python train.py --encoder_arch="vit" --model="segmentation model" --dataset="scattered letters and digits in many colours" --train_examples=195000 --image_size=48 --crop_scale_min=1 --horizontal_flip=false --color_jitter=0.1 --num_classes=37 --encoder_norm="rmsnorm" --encoder_norm_position="pre" --encoder_activation="gelu" --encoder_mlp_ratio=6 --encoder_head_dim=16 --encoder_fused_qkv=true --encoder_bias="all" --encoder_qk_norm=false --encoder_parallel_block=false --encoder_inner_norm=false --encoder_moe="soft" --encoder_num_experts=16 --encoder_moe_every=2 --encoder_expert_mlp_ratio=1 --encoder_slots_per_expert=2 --encoder_shared_expert=false --encoder_patch_size=[8, 8] --encoder_conv_stem=false --encoder_layers=6 --encoder_width=192 --encoder_positions="learned" --encoder_register_tokens=4 --decoder_norm="batchnorm" --decoder_activation="silu" --decoder_widths=[32, 32, 64, 128] --decoder_blocks_per_level=3 --decoder_block="basic" --decoder_attention=true --decoder_upsampling="pixel_shuffle" --residual_init="scaled_by_depth" --optimizer="muon" --muon_scale="match_rms_adamw" --lr=0.0076 --momentum=0.98 --nesterov=true --orthogonalizer="newton_schulz_5" --adamw_lr_other_params=0.0013 --steps=10600 --batch_size=128 --epochs=7.0 --lr_schedule="cosine" --final_lr_fraction=0 --warmup_steps=530 --weight_decay=0.1 --adamw_weight_decay_other_params=0.05
Rows from block 5 of the encoder of a small segmentation model, named by matrix and row number. Rows with one number within an expert belong to one neuron, the router's apart. Each number is 50 + 10 x the weight over its row's rms, rounded and kept within 0 to 99. All counts start at 0.
Before each expert's rows are labels from the 100 images, of 14976, where the router gives the expert most weight on average: "patch colour" is the nearest of a few named colours to the mean colour under the peak. Only what is clearly more common there than usual is listed. The data: scattered letters and digits in many colours. In brackets: how many of the 100, against the usual share in percent.
# router: slot weights (encoder.blocks.5.mlp.router.weight, 32x192, trained with AdamW), inputs 0-63
# up: expert up (encoder.blocks.5.mlp.up, 16x192x192), inputs 0-63
# down: expert down (encoder.blocks.5.mlp.down, 16x192x192, transposed), outputs 0-63

# expert 14
patch colour: brown (36 vs 14.3)
router.28:46 49 53 52 59 48 53 63 51 64 49 54 54 57 54 57 44 64 48 37 29 54 55 33 59 49 63 55 30 56 31 59 65 69 42 37 51 63 53 51 61 54 56 47 34 57 49 49 44 53 39 35 40 38 57 47 63 64 58 65 55 64 53 49
router.29:43 31 61 31 55 38 52 61 49 42 45 30 45 55 51 43 43 58 55 48 61 61 59 50 53 34 33 39 56 56 41 37 44 45 40 52 46 69 51 49 42 50 50 34 53 55 37 41 60 39 67 50 53 51 47 66 53 68 46 42 40 34 61 49
up.16:30 51 57 47 45 37 41 57 50 44 44 51 57 42 66 34 58 39 53 43 55 53 37 61 49 57 51 69 33 48 49 60 54 52 55 49 48 49 56 47 63 41 60 68 45 46 44 61 46 28 41 39 52 54 55 58 40 50 48 47 61 26 58 51
down.16:49 48 36 58 61 63 44 48 53 50 42 36 58 51 55 58 29 71 63 64 48 50 49 57 52 32 46 35 59 40 59 38 41 58 46 49 63 30 62 45 47 53 51 52 54 48 67 41 50 61 41 65 25 49 39 50 45 59 40 66 54 58 42 43
up.17:62 73 39 55 56 37 47 40 55 63 35 41 47 64 58 42 43 56 65 43 48 56 42 48 52 42 76 47 32 61 56 30 44 46 51 57 57 49 65 56 55 71 67 49 44 56 48 52 49 84 66 35 61 54 49 38 53 55 46 58 58 56 50 57
down.17:49 46 52 40 52 48 00 55 43 53 68 43 43 37 64 49 62 34 55 45 48 40 62 43 51 44 32 39 54 54 43 52 50 42 47 53 34 61 51 73 50 45 52 41 48 55 35 57 56 30 33 65 52 47 47 43 69 46 37 38 37 45 57 40
up.18:56 67 69 52 49 66 53 56 44 44 55 55 41 56 53 26 44 44 64 41 51 52 50 35 56 49 64 22 60 55 46 62 47 48 61 50 52 35 59 29 46 44 58 62 45 35 29 52 51 62 46 31 50 38 46 65 69 37 49 33 41 29 39 56
down.18:34 46 62 35 49 47 12 36 68 56 35 62 38 54 59 46 22 55 41 49 52 45 44 47 53 48 64 73 62 40 38 45 50 60 45 41 60 57 45 48 61 46 50 42 62 67 47 38 39 52 66 59 61 51 53 53 43 54 43 54 53 47 58 59
up.19:50 58 66 38 48 54 52 59 60 48 42 69 55 32 49 60 46 45 61 67 44 61 56 54 79 52 62 40 55 47 49 46 49 63 62 50 54 35 71 41 37 52 47 57 64 31 26 42 42 60 45 44 60 46 60 73 56 58 41 44 52 59 39 59
down.19:52 53 50 59 49 43 60 61 50 40 64 59 63 39 54 52 51 52 44 53 55 51 59 42 54 42 67 48 56 47 44 46 49 41 61 49 39 59 38 52 48 71 50 51 46 51 46 48 61 59 46 40 49 39 52 50 50 54 55 62 58 53 56 50
up.20:47 60 46 50 42 48 59 49 46 52 60 46 55 58 57 45 51 64 54 70 48 61 39 35 63 36 37 58 47 55 44 41 43 58 38 45 39 47 52 66 46 52 51 48 51 51 51 58 42 31 53 56 65 55 46 54 26 55 45 40 56 51 46 75
down.20:44 57 56 47 47 43 36 53 42 32 50 56 44 44 47 46 52 62 28 48 30 52 53 46 64 57 39 37 53 48 46 54 51 62 63 56 75 48 46 39 51 60 60 39 46 48 45 42 48 40 67 52 73 41 40 35 39 38 65 54 70 70 61 73
up.21:65 59 55 41 58 61 51 54 55 52 35 57 40 46 31 39 45 50 57 72 74 50 71 57 61 46 59 61 39 36 53 39 50 59 41 51 57 60 48 49 53 51 67 50 44 63 59 51 46 41 61 57 43 44 64 53 36 63 49 45 62 60 47 48
down.21:43 58 47 50 49 44 44 49 53 50 56 56 45 46 34 58 64 22 50 67 42 56 44 57 52 34 40 43 49 39 63 57 64 53 56 50 60 38 55 36 45 47 51 60 54 25 41 42 44 50 58 67 44 54 47 62 43 40 55 54 37 51 41 69
up.22:24 39 52 45 42 51 37 53 42 54 60 51 50 43 46 52 46 64 54 60 46 58 54 43 58 48 36 31 52 58 57 39 53 72 55 43 45 41 60 63 49 41 54 66 60 40 45 38 37 45 52 47 48 47 63 39 55 41 57 57 59 47 44 37
down.22:51 54 46 41 44 38 65 40 48 43 45 55 51 33 65 61 36 47 65 55 41 60 47 39 34 44 66 65 66 62 35 58 50 34 26 55 38 40 37 43 57 56 44 53 46 51 38 47 54 78 66 37 49 34 57 41 47 56 45 61 52 57 62 47
up.23:38 57 37 52 49 23 48 40 46 45 31 50 61 61 29 56 51 42 60 50 36 38 70 43 66 56 58 67 42 46 51 36 64 37 49 43 53 37 34 49 60 45 44 44 52 38 61 50 77 68 42 49 36 45 53 37 32 55 46 42 60 56 55 51
down.23:51 48 31 26 60 42 28 60 53 60 48 34 34 56 48 47 56 53 52 45 51 42 37 49 54 51 39 65 52 54 49 57 62 56 33 49 46 53 59 61 45 40 37 49 36 35 42 40 53 48 57 53 46 61 70 27 62 56 51 44 51 39 74 56
up.24:44 53 21 42 54 64 43 61 44 57 48 59 53 73 44 50 34 47 57 42 51 44 68 42 54 50 37 43 38 48 32 62 37 37 62 59 39 57 37 50 53 23 70 29 54 58 62 57 55 48 41 44 44 47 55 38 44 34 55 62 48 43 63 52
down.24:51 47 53 57 49 46 55 73 56 56 34 45 44 74 63 64 51 40 50 56 62 33 44 53 49 61 57 48 39 44 55 53 54 84 49 46 61 47 56 53 54 61 82 38 75 43 53 52 46 36 56 59 47 61 69 46 46 44 45 44 64 33 40 59
up.25:50 43 58 31 60 54 49 41 57 67 52 41 50 42 53 54 51 64 62 58 47 44 43 48 54 58 67 52 50 58 41 54 29 51 52 35 48 48 45 48 47 58 65 44 46 51 41 50 45 47 53 50 39 46 48 48 49 45 47 65 26 27 65 38
down.25:45 42 59 43 49 43 46 53 69 39 37 45 45 60 56 57 51 36 31 48 47 36 67 63 36 59 46 39 49 36 44 55 65 41 77 42 46 39 47 37 57 63 50 65 46 55 69 63 36 54 56 46 70 47 47 52 51 35 53 34 63 51 56 45
up.26:43 49 48 54 50 43 57 50 45 47 48 55 61 44 41 46 38 48 43 50 37 39 48 50 51 75 43 40 53 60 64 57 40 46 36 43 54 30 46 44 64 41 43 54 42 38 54 44 58 36 52 50 47 62 42 35 63 57 36 53 44 54 35 33
down.26:31 62 59 41 41 43 71 41 64 75 60 40 32 54 53 53 71 58 58 41 40 50 45 36 52 56 37 48 46 61 41 44 49 38 61 53 62 64 47 52 36 33 41 54 56 39 45 31 47 66 47 48 35 59 65 62 45 39 74 46 58 39 48 50

# expert 8
patch colour: brown (36 vs 14.3)
router.16:62 57 37 40 42 54 47 40 50 45 45 62 55 58 39 58 43 41 58 53 61 50 41 35 46 54 41 52 51 49 54 51 54 45 51 48 61 24 55 45 66 51 43 70 47 43 61 45 65 55 31 62 68 38 49 33 60 40 54 62 56 61 54 58
router.17:55 53 56 60 51 51 53 62 59 48 50 52 43 52 44 42 56 53 29 40 56 49 39 54 40 43 56 41 52 52 50 62 48 50 35 66 37 38 37 46 69 57 60 55 57 55 63 46 38 51 34 43 76 42 26 31 64 45 27 45 69 42 56 55
up.16:53 47 30 56 38 56 57 37 58 58 61 49 58 42 56 47 43 51 59 61 62 46 46 56 21 32 50 50 44 47 65 46 43 38 51 53 51 49 41 44 52 45 53 59 63 53 54 49 66 62 45 48 63 37 39 48 44 55 36 69 68 66 25 46
down.16:44 32 50 45 42 35 35 51 40 33 50 49 69 62 39 61 60 48 52 47 36 59 52 55 46 42 43 56 43 63 54 42 62 50 43 57 55 58 43 54 40 39 51 46 42 51 61 57 65 52 81 48 55 63 48 43 51 54 67 35 40 60 46 54
up.17:53 64 57 41 49 42 49 53 48 47 48 59 52 47 52 41 61 50 55 40 56 46 45 67 55 22 43 64 59 48 51 30 58 53 46 44 54 36 53 51 42 47 51 32 56 54 26 71 43 64 36 42 46 53 62 69 64 49 55 44 57 62 62 51
down.17:43 45 41 54 69 71 43 45 56 51 48 50 45 55 51 24 51 34 48 42 47 58 48 64 55 66 54 47 46 62 53 63 48 58 49 35 72 64 54 60 52 53 50 56 40 65 48 39 44 32 39 60 66 54 47 31 67 36 41 59 60 54 59 33
up.18:58 53 59 54 54 44 56 55 43 44 45 46 66 56 46 63 46 45 49 41 55 49 54 58 36 48 54 44 57 41 46 42 69 55 56 45 46 71 64 37 47 66 71 53 40 41 35 40 45 53 58 51 45 44 47 43 54 48 58 61 52 36 66 57
down.18:47 53 44 37 39 55 69 59 43 61 48 50 32 49 52 42 49 61 52 50 50 51 49 30 45 53 56 54 50 49 75 54 57 62 41 45 64 44 49 59 55 36 61 45 58 67 61 56 41 50 62 40 51 64 53 51 46 57 54 32 52 73 34 46
up.19:36 43 47 54 58 39 31 50 55 49 53 46 64 55 48 56 59 38 54 27 60 43 46 56 52 52 28 69 53 40 47 40 48 49 57 38 49 60 48 49 31 67 52 40 44 46 53 60 46 68 39 47 49 53 48 67 51 55 30 65 38 86 61 45
down.19:56 54 50 63 56 81 21 50 37 35 52 40 41 52 48 47 42 63 43 55 35 68 45 70 52 44 58 44 49 64 53 47 28 56 61 61 34 28 60 38 47 40 59 62 53 37 56 60 68 33 51 48 47 77 47 47 50 61 45 41 55 22 49 45
up.20:56 60 43 24 29 58 57 38 37 54 65 70 56 54 55 64 62 57 50 52 44 44 39 66 52 51 35 43 56 39 42 53 33 45 63 40 36 37 41 45 48 39 52 65 35 50 53 44 57 40 58 37 51 59 34 39 45 42 32 35 43 51 45 50
down.20:35 64 48 59 56 63 42 51 24 53 51 26 53 26 50 56 64 58 50 40 48 54 45 65 59 66 32 45 47 60 59 31 42 72 51 49 44 50 55 57 67 64 76 46 54 53 61 51 56 49 50 32 63 48 47 61 38 63 58 59 53 41 76 55
up.21:51 55 39 54 52 58 48 53 47 32 56 70 32 51 44 38 61 50 35 71 45 68 60 69 56 43 66 58 64 46 44 37 56 35 51 60 53 62 41 34 61 58 41 58 49 37 50 51 53 38 55 60 66 52 55 67 37 48 49 34 60 46 42 38
down.21:60 46 49 65 54 55 40 68 58 35 59 60 66 56 69 41 43 68 53 50 50 57 44 53 61 51 49 40 22 43 32 56 64 27 52 63 42 49 56 30 50 56 57 57 40 61 48 52 50 71 53 51 38 47 39 47 73 47 33 56 63 67 45 50
up.22:64 64 52 61 46 45 50 56 38 64 47 38 64 61 31 46 49 55 45 36 42 47 29 62 52 52 51 56 41 35 42 59 49 70 48 59 37 52 48 53 52 47 39 54 55 47 38 62 65 60 61 48 42 34 47 74 61 59 53 55 48 58 30 49
down.22:57 52 44 40 62 33 44 52 48 51 40 53 63 68 49 44 50 53 38 36 44 51 56 45 54 53 44 43 48 51 47 54 52 49 51 46 48 65 52 50 59 65 45 41 32 60 37 52 47 51 36 47 71 39 48 46 57 47 47 49 60 44 60 51
up.23:70 62 40 51 53 52 57 46 52 54 53 41 54 47 35 54 63 47 50 44 62 59 55 58 36 48 43 46 36 39 65 30 63 56 50 46 45 57 32 51 66 52 52 34 43 59 44 38 41 53 60 43 51 63 47 43 63 63 45 45 64 59 32 57
down.23:50 59 31 49 56 46 46 58 42 34 59 45 39 60 49 52 46 64 50 60 51 70 41 55 60 40 48 39 41 49 49 39 50 45 57 58 52 31 48 24 63 45 40 41 47 45 71 53 53 31 63 64 42 44 42 38 68 46 43 49 46 40 52 70
up.24:63 43 41 56 58 42 47 58 58 61 58 34 44 45 42 51 54 42 58 50 55 52 48 52 59 43 47 49 38 53 49 34 51 62 46 50 62 62 36 40 49 52 41 54 44 45 65 40 34 39 46 51 48 49 48 56 50 56 77 50 55 66 65 52
down.24:62 43 42 44 37 60 68 69 54 56 45 52 59 45 55 56 46 54 60 45 46 42 53 48 44 40 47 58 59 51 42 62 44 73 33 29 44 57 59 62 58 44 48 47 45 41 49 54 49 51 41 52 19 45 51 43 34 49 38 56 57 56 34 58
up.25:52 51 33 59 43 57 47 51 56 52 48 45 43 66 51 35 73 61 47 52 58 54 35 64 54 46 57 33 70 31 55 46 38 54 53 44 56 62 45 46 44 53 56 52 51 57 27 54 54 52 35 46 36 49 57 61 53 38 47 54 60 43 48 48
down.25:57 52 59 57 51 61 52 51 41 47 57 51 48 69 51 43 46 77 51 42 52 49 49 57 46 50 44 51 44 64 55 39 66 50 63 72 49 61 62 47 57 49 53 62 45 59 56 59 39 56 57 62 47 45 36 40 45 49 53 29 55 42 50 42
up.26:55 48 57 49 41 55 56 52 51 65 48 57 55 48 61 47 62 30 43 40 48 45 48 53 45 42 68 47 39 39 62 40 65 56 59 49 31 54 43 42 44 58 47 55 59 57 59 42 40 60 65 38 34 78 46 37 57 47 33 62 71 62 46 45
down.26:41 58 65 44 37 48 50 38 54 47 46 59 53 53 53 36 51 42 56 55 58 51 30 53 49 55 38 34 46 42 42 47 33 49 53 53 59 59 44 51 57 39 46 42 48 51 42 58 52 45 37 55 35 40 70 63 47 47 48 43 56 49 60 49

# expert 3
patch colour: brown (47 vs 14.3)
router.6:60 58 55 50 63 61 57 51 58 47 61 43 42 51 43 66 46 52 72 43 48 49 56 51 67 47 54 49 46 68 45 64 63 49 47 58 49 29 37 50 52 53 69 53 52 29 61 61 56 65 37 55 53 48 67 45 43 61 53 38 30 39 59 68
router.7:41 49 48 55 49 48 61 57 56 49 47 46 52 57 48 44 61 53 28 55 52 69 47 50 60 52 58 37 36 43 60 47 35 58 59 66 62 45 71 42 49 54 63 40 54 55 41 39 40 50 42 39 39 56 48 55 54 65 54 48 52 36 66 50
up.16:41 58 57 53 56 61 50 60 41 51 53 62 46 26 49 41 50 55 59 58 56 51 43 43 61 40 53 62 48 39 50 23 54 44 55 56 59 43 49 52 63 50 56 47 55 47 56 62 58 38 44 62 48 31 55 55 44 50 59 59 67 44 57 36
down.16:42 37 60 53 62 55 42 43 62 67 23 59 51 43 55 49 29 59 33 48 58 49 47 35 54 52 33 55 31 49 37 51 61 49 48 63 43 51 54 43 40 47 40 48 62 40 21 62 50 40 61 38 69 18 40 54 34 59 51 52 55 61 42 60
up.17:52 53 53 52 45 51 57 49 60 46 62 64 63 57 32 48 48 57 33 67 62 60 68 72 60 57 50 39 49 38 49 42 30 52 46 56 48 38 46 56 48 44 38 65 45 44 44 59 48 43 49 53 38 44 58 40 61 53 60 68 75 63 56 53
down.17:60 66 70 54 62 53 65 49 57 56 48 46 33 51 52 65 39 40 53 43 34 52 61 41 47 39 56 55 39 40 47 53 49 67 62 38 46 51 47 55 31 51 50 53 58 38 62 42 37 59 58 55 39 76 42 58 42 32 67 64 44 58 37 53
up.18:48 64 66 59 34 75 50 66 46 49 46 62 52 58 40 65 51 43 53 69 59 46 64 41 58 41 46 65 55 40 43 29 55 54 53 69 52 45 36 53 47 55 46 42 54 44 29 63 64 46 40 66 55 47 54 48 41 36 60 66 65 52 47 61
down.18:32 35 36 43 55 31 12 32 57 62 50 36 65 62 63 51 49 42 32 45 54 41 48 71 48 54 39 44 35 61 44 55 57 51 41 45 43 62 54 50 34 41 40 33 43 58 26 62 35 66 52 45 60 44 64 51 61 41 50 74 51 63 62 49
up.19:54 49 42 50 40 39 53 49 36 51 56 24 48 35 45 46 40 55 57 51 52 48 53 51 44 39 53 58 44 65 25 69 50 49 47 32 35 49 46 49 52 44 40 48 43 42 41 42 47 57 65 43 49 29 55 50 50 42 47 64 47 45 43 50
down.19:56 33 62 36 60 56 40 47 50 42 50 50 57 51 41 27 67 42 56 50 46 62 61 44 69 58 50 49 50 38 65 43 22 39 53 57 54 58 44 43 51 34 54 47 46 63 46 74 55 43 50 31 42 58 62 64 61 41 60 43 45 66 52 57
up.20:43 50 53 48 49 43 43 47 35 51 54 55 35 51 61 49 45 60 44 42 41 50 60 51 58 49 65 62 49 45 66 50 74 33 28 41 47 44 48 71 45 39 59 45 57 51 45 56 58 59 53 39 44 53 50 33 42 63 54 52 38 79 64 45
down.20:56 51 50 78 39 50 49 44 29 50 24 47 46 58 65 38 58 49 56 54 44 45 56 44 47 56 47 58 55 53 54 31 52 52 55 28 41 55 63 31 51 44 50 60 51 28 51 47 55 58 53 55 58 67 52 58 73 48 58 61 61 55 39 62
up.21:53 50 40 41 54 47 50 63 62 65 37 55 38 56 46 57 54 54 73 53 49 37 37 39 54 42 58 68 33 53 49 54 44 51 61 52 65 44 61 66 56 35 73 74 49 55 52 67 50 51 62 55 37 44 47 49 54 68 61 52 45 42 38 40
down.21:58 45 61 50 44 48 31 46 57 68 55 59 61 39 43 46 44 35 45 55 51 53 64 48 57 59 43 45 50 57 59 39 57 67 47 45 62 53 51 41 57 49 42 47 55 44 49 40 47 53 63 72 44 46 59 51 48 50 34 55 46 58 61 41
up.22:51 46 58 39 48 40 39 75 55 69 53 34 60 69 50 48 53 49 59 46 61 45 57 41 44 46 43 46 64 61 59 46 58 45 57 25 55 45 37 53 37 39 59 60 44 56 48 43 63 40 68 43 59 57 59 38 47 64 40 47 44 55 28 30
down.22:46 46 47 44 41 35 63 67 36 54 56 34 52 64 49 41 46 61 67 48 62 43 46 44 40 39 34 40 47 43 49 43 45 59 47 35 55 56 62 47 57 57 52 29 68 58 45 62 49 55 68 50 60 29 50 45 54 36 37 56 42 53 47 39
up.23:56 33 71 40 60 41 48 35 60 53 47 44 51 47 53 57 54 46 66 44 55 55 65 30 61 48 46 47 33 64 41 50 62 47 48 55 49 58 33 43 56 55 49 51 53 64 49 42 46 39 60 37 46 42 51 38 61 52 76 61 43 37 61 51
down.23:58 59 51 51 61 58 31 56 32 41 54 67 48 43 46 53 59 50 50 47 56 35 46 37 41 45 38 58 69 42 49 43 48 58 58 51 36 34 52 33 68 59 56 58 57 37 65 48 43 51 68 46 39 53 38 50 47 52 51 46 47 38 47 71
up.24:39 54 43 34 47 45 54 43 52 49 65 42 41 65 60 61 49 49 39 56 43 50 57 35 40 36 44 47 51 66 57 51 43 42 58 48 37 66 44 62 58 43 41 58 32 61 42 54 46 29 56 45 55 65 46 63 51 30 45 22 53 54 35 42
down.24:63 49 57 54 41 51 41 32 56 47 38 54 56 51 37 45 55 68 57 40 41 44 69 55 48 50 43 48 52 47 69 41 52 59 46 54 33 54 48 28 62 55 70 63 61 47 51 30 57 45 61 48 29 54 45 50 36 53 59 52 52 67 41 43
up.25:65 39 58 50 42 49 50 29 60 59 25 48 33 55 71 42 33 57 64 53 50 61 37 45 48 48 49 50 39 39 53 29 63 31 51 68 31 59 41 39 52 47 39 51 43 29 35 42 51 45 52 70 54 39 54 48 58 38 47 58 52 24 48 52
down.25:36 34 49 49 42 54 36 60 68 55 48 46 55 38 44 37 50 63 60 72 58 58 40 53 47 37 57 63 32 49 54 49 69 54 55 54 40 42 68 40 50 56 31 43 56 34 34 67 52 51 53 45 28 32 29 47 39 47 46 56 35 39 72 52
up.26:42 43 56 49 39 39 47 63 59 58 47 54 49 63 49 29 61 51 30 45 61 49 54 59 49 44 49 36 54 59 60 49 54 53 55 39 40 47 49 63 37 64 54 55 46 41 41 31 53 39 55 59 42 41 37 45 57 56 41 65 48 53 42 56
down.26:45 49 48 60 46 60 54 35 56 38 52 47 52 49 63 42 52 35 49 54 59 65 23 54 35 54 47 52 60 63 46 70 55 44 53 37 63 46 50 36 50 38 46 49 53 50 54 62 46 38 26 65 56 47 22 51 52 46 52 59 54 38 49 41

# expert 11
patch colour: white (61 vs 24.6)
router.22:48 44 56 48 50 46 57 41 65 40 43 75 55 51 40 33 38 54 48 41 30 57 46 29 62 67 51 47 57 52 58 55 62 40 66 47 55 68 45 51 57 59 51 38 58 60 40 55 53 34 52 59 40 45 51 66 69 62 61 64 52 60 64 56
router.23:69 54 60 60 48 46 35 53 42 52 49 32 37 52 37 65 44 45 50 35 60 41 43 63 56 31 60 50 43 45 50 38 64 58 38 38 39 30 43 35 53 41 64 50 59 33 72 48 48 63 51 60 63 53 51 48 43 34 57 45 53 46 41 52
up.0:60 60 41 54 61 47 49 60 48 48 51 47 35 55 42 66 54 30 46 47 51 42 37 23 49 48 41 69 50 57 45 38 74 64 46 61 42 49 51 42 46 54 58 55 57 46 34 49 47 57 57 41 58 50 49 69 46 53 53 48 44 38 57 49
down.0:41 56 52 57 53 51 43 50 60 62 55 43 59 45 49 53 56 77 59 48 33 65 48 66 56 53 72 41 66 55 42 59 29 47 49 57 59 46 51 48 51 49 64 42 30 66 65 46 47 49 54 55 38 56 53 43 46 41 46 44 59 47 40 38
up.1:68 56 57 40 53 49 46 43 43 56 61 48 45 49 71 53 60 64 56 39 44 46 63 38 27 32 29 49 54 64 57 48 68 50 58 60 61 61 48 46 44 51 57 55 52 41 31 59 45 74 57 45 52 63 53 57 52 77 54 31 47 40 43 61
down.1:35 63 42 38 52 49 30 42 52 36 39 51 45 47 42 50 38 42 42 61 64 50 53 44 52 62 66 66 41 39 51 54 45 49 36 41 36 50 64 50 51 57 48 53 44 64 54 37 35 47 33 63 50 51 46 53 55 53 39 50 57 53 47 50
up.2:38 62 44 53 49 60 66 46 52 59 53 59 40 42 63 63 44 40 43 33 54 48 56 33 68 42 59 54 59 42 63 35 52 41 31 40 44 62 53 57 38 56 53 38 42 67 46 39 43 47 52 53 48 50 44 56 55 59 58 47 45 68 69 67
down.2:49 57 59 42 51 49 47 50 35 57 47 52 54 59 57 47 49 43 53 43 57 48 49 44 39 45 42 42 46 45 37 44 62 56 65 35 55 52 57 43 45 45 70 51 45 53 52 57 58 54 60 58 57 58 47 32 51 39 39 64 61 45 38 27
up.3:51 40 56 27 44 47 45 51 51 37 67 67 44 38 47 54 64 58 53 55 47 50 55 57 63 48 50 60 31 51 57 61 32 53 35 39 32 50 43 60 68 49 39 59 49 66 68 42 40 26 47 40 47 67 60 46 42 42 49 43 52 66 47 59
down.3:53 49 42 67 37 66 60 43 57 71 43 43 47 59 46 44 40 53 46 58 48 49 49 52 32 58 57 40 67 65 45 51 44 53 49 39 68 49 52 27 38 40 59 43 50 55 34 57 69 58 51 52 55 34 55 58 52 47 56 49 55 40 60 44
up.4:58 54 63 29 57 55 62 55 49 64 63 48 49 51 41 60 39 48 49 44 56 52 61 66 42 43 75 42 57 41 51 48 67 51 42 48 48 50 50 48 41 48 47 55 49 38 61 35 54 47 49 42 60 54 65 42 40 55 52 68 58 46 52 60
down.4:47 51 45 72 59 35 58 46 35 39 48 44 47 43 45 52 58 45 67 49 52 31 52 47 63 47 39 44 52 53 39 45 43 53 68 36 62 45 44 52 56 43 54 48 56 46 45 58 42 72 46 32 48 59 52 40 40 52 36 48 60 52 49 38
up.5:47 48 37 55 54 47 46 47 40 49 59 52 61 49 58 40 44 39 53 54 37 43 68 46 69 29 68 53 44 45 40 45 43 52 46 57 47 36 52 50 44 54 55 42 34 55 19 39 51 55 53 72 57 61 57 48 69 45 28 45 58 47 43 78
down.5:41 59 38 43 51 61 29 67 65 54 41 57 41 53 56 30 59 52 43 57 53 64 36 51 49 50 55 51 31 51 64 38 45 55 49 65 54 61 49 62 57 30 47 59 67 32 59 60 38 51 48 27 43 63 55 52 57 73 55 32 51 53 63 35
up.6:68 42 78 67 47 49 54 41 39 53 39 34 41 48 53 69 49 47 54 42 48 52 37 52 48 59 24 57 38 61 44 46 49 45 63 66 56 57 52 59 51 54 55 55 55 46 54 34 47 35 40 56 55 62 58 34 58 50 51 58 59 44 44 38
down.6:54 50 47 35 51 54 53 53 65 44 56 47 50 61 42 47 55 39 54 54 55 56 54 40 51 36 59 54 47 59 58 51 63 49 36 51 36 39 52 54 63 38 33 48 46 54 50 40 34 67 43 38 52 46 55 48 52 42 50 45 49 36 41 57
up.7:52 47 40 61 41 49 33 64 69 46 64 44 46 36 51 54 60 57 47 59 48 54 67 42 40 45 63 58 51 60 49 48 30 46 48 53 55 57 43 69 60 47 36 60 39 43 53 53 54 43 68 49 41 48 46 48 75 56 50 40 44 60 67 50
down.7:51 39 44 55 50 49 00 52 34 50 40 42 56 45 41 59 61 41 48 58 53 58 49 30 61 51 47 52 59 58 60 49 58 49 46 61 44 61 51 40 52 37 60 47 49 57 55 53 45 47 45 56 56 38 40 55 33 53 42 57 39 24 45 48
up.8:52 60 51 53 52 57 59 63 31 46 79 32 39 46 35 55 61 54 51 44 60 55 46 56 69 47 45 52 70 45 52 37 68 61 31 33 42 52 45 61 47 44 37 48 53 56 50 38 51 51 47 52 45 51 42 62 49 55 65 55 57 44 59 44
down.8:22 51 50 34 36 42 55 49 64 66 34 53 53 46 51 51 50 43 44 51 44 31 57 46 44 58 45 43 46 64 42 68 60 68 48 44 53 58 49 45 60 32 54 38 56 50 56 64 50 59 50 43 76 48 50 38 38 34 41 52 52 41 50 57
up.9:25 50 39 39 53 25 52 53 60 55 34 42 67 50 47 68 46 48 58 50 64 38 44 42 51 47 51 53 52 59 56 72 47 42 49 48 46 61 34 59 50 61 50 55 57 51 47 37 58 47 63 45 36 49 27 44 54 49 63 61 58 45 54 47
down.9:66 26 40 45 45 43 53 41 32 43 75 50 49 59 51 45 60 50 55 59 43 55 57 39 47 47 54 33 75 63 50 36 55 34 55 50 48 43 68 42 50 49 40 59 62 70 60 60 68 61 41 54 41 59 58 62 41 52 55 36 57 54 34 57
up.10:46 35 48 41 41 58 49 51 59 41 45 60 72 53 39 51 54 56 42 39 45 42 52 47 50 58 64 36 38 52 48 63 40 47 39 37 58 48 38 47 52 49 45 52 34 50 58 41 46 44 49 50 45 50 48 52 57 61 57 80 58 46 40 52
down.10:58 56 56 65 56 34 65 41 33 60 59 56 34 58 53 65 72 31 48 71 48 52 58 53 56 69 45 48 66 48 30 50 50 57 60 57 40 72 54 54 54 50 51 46 55 47 69 53 54 54 46 46 57 64 54 76 40 55 54 33 42 47 45 62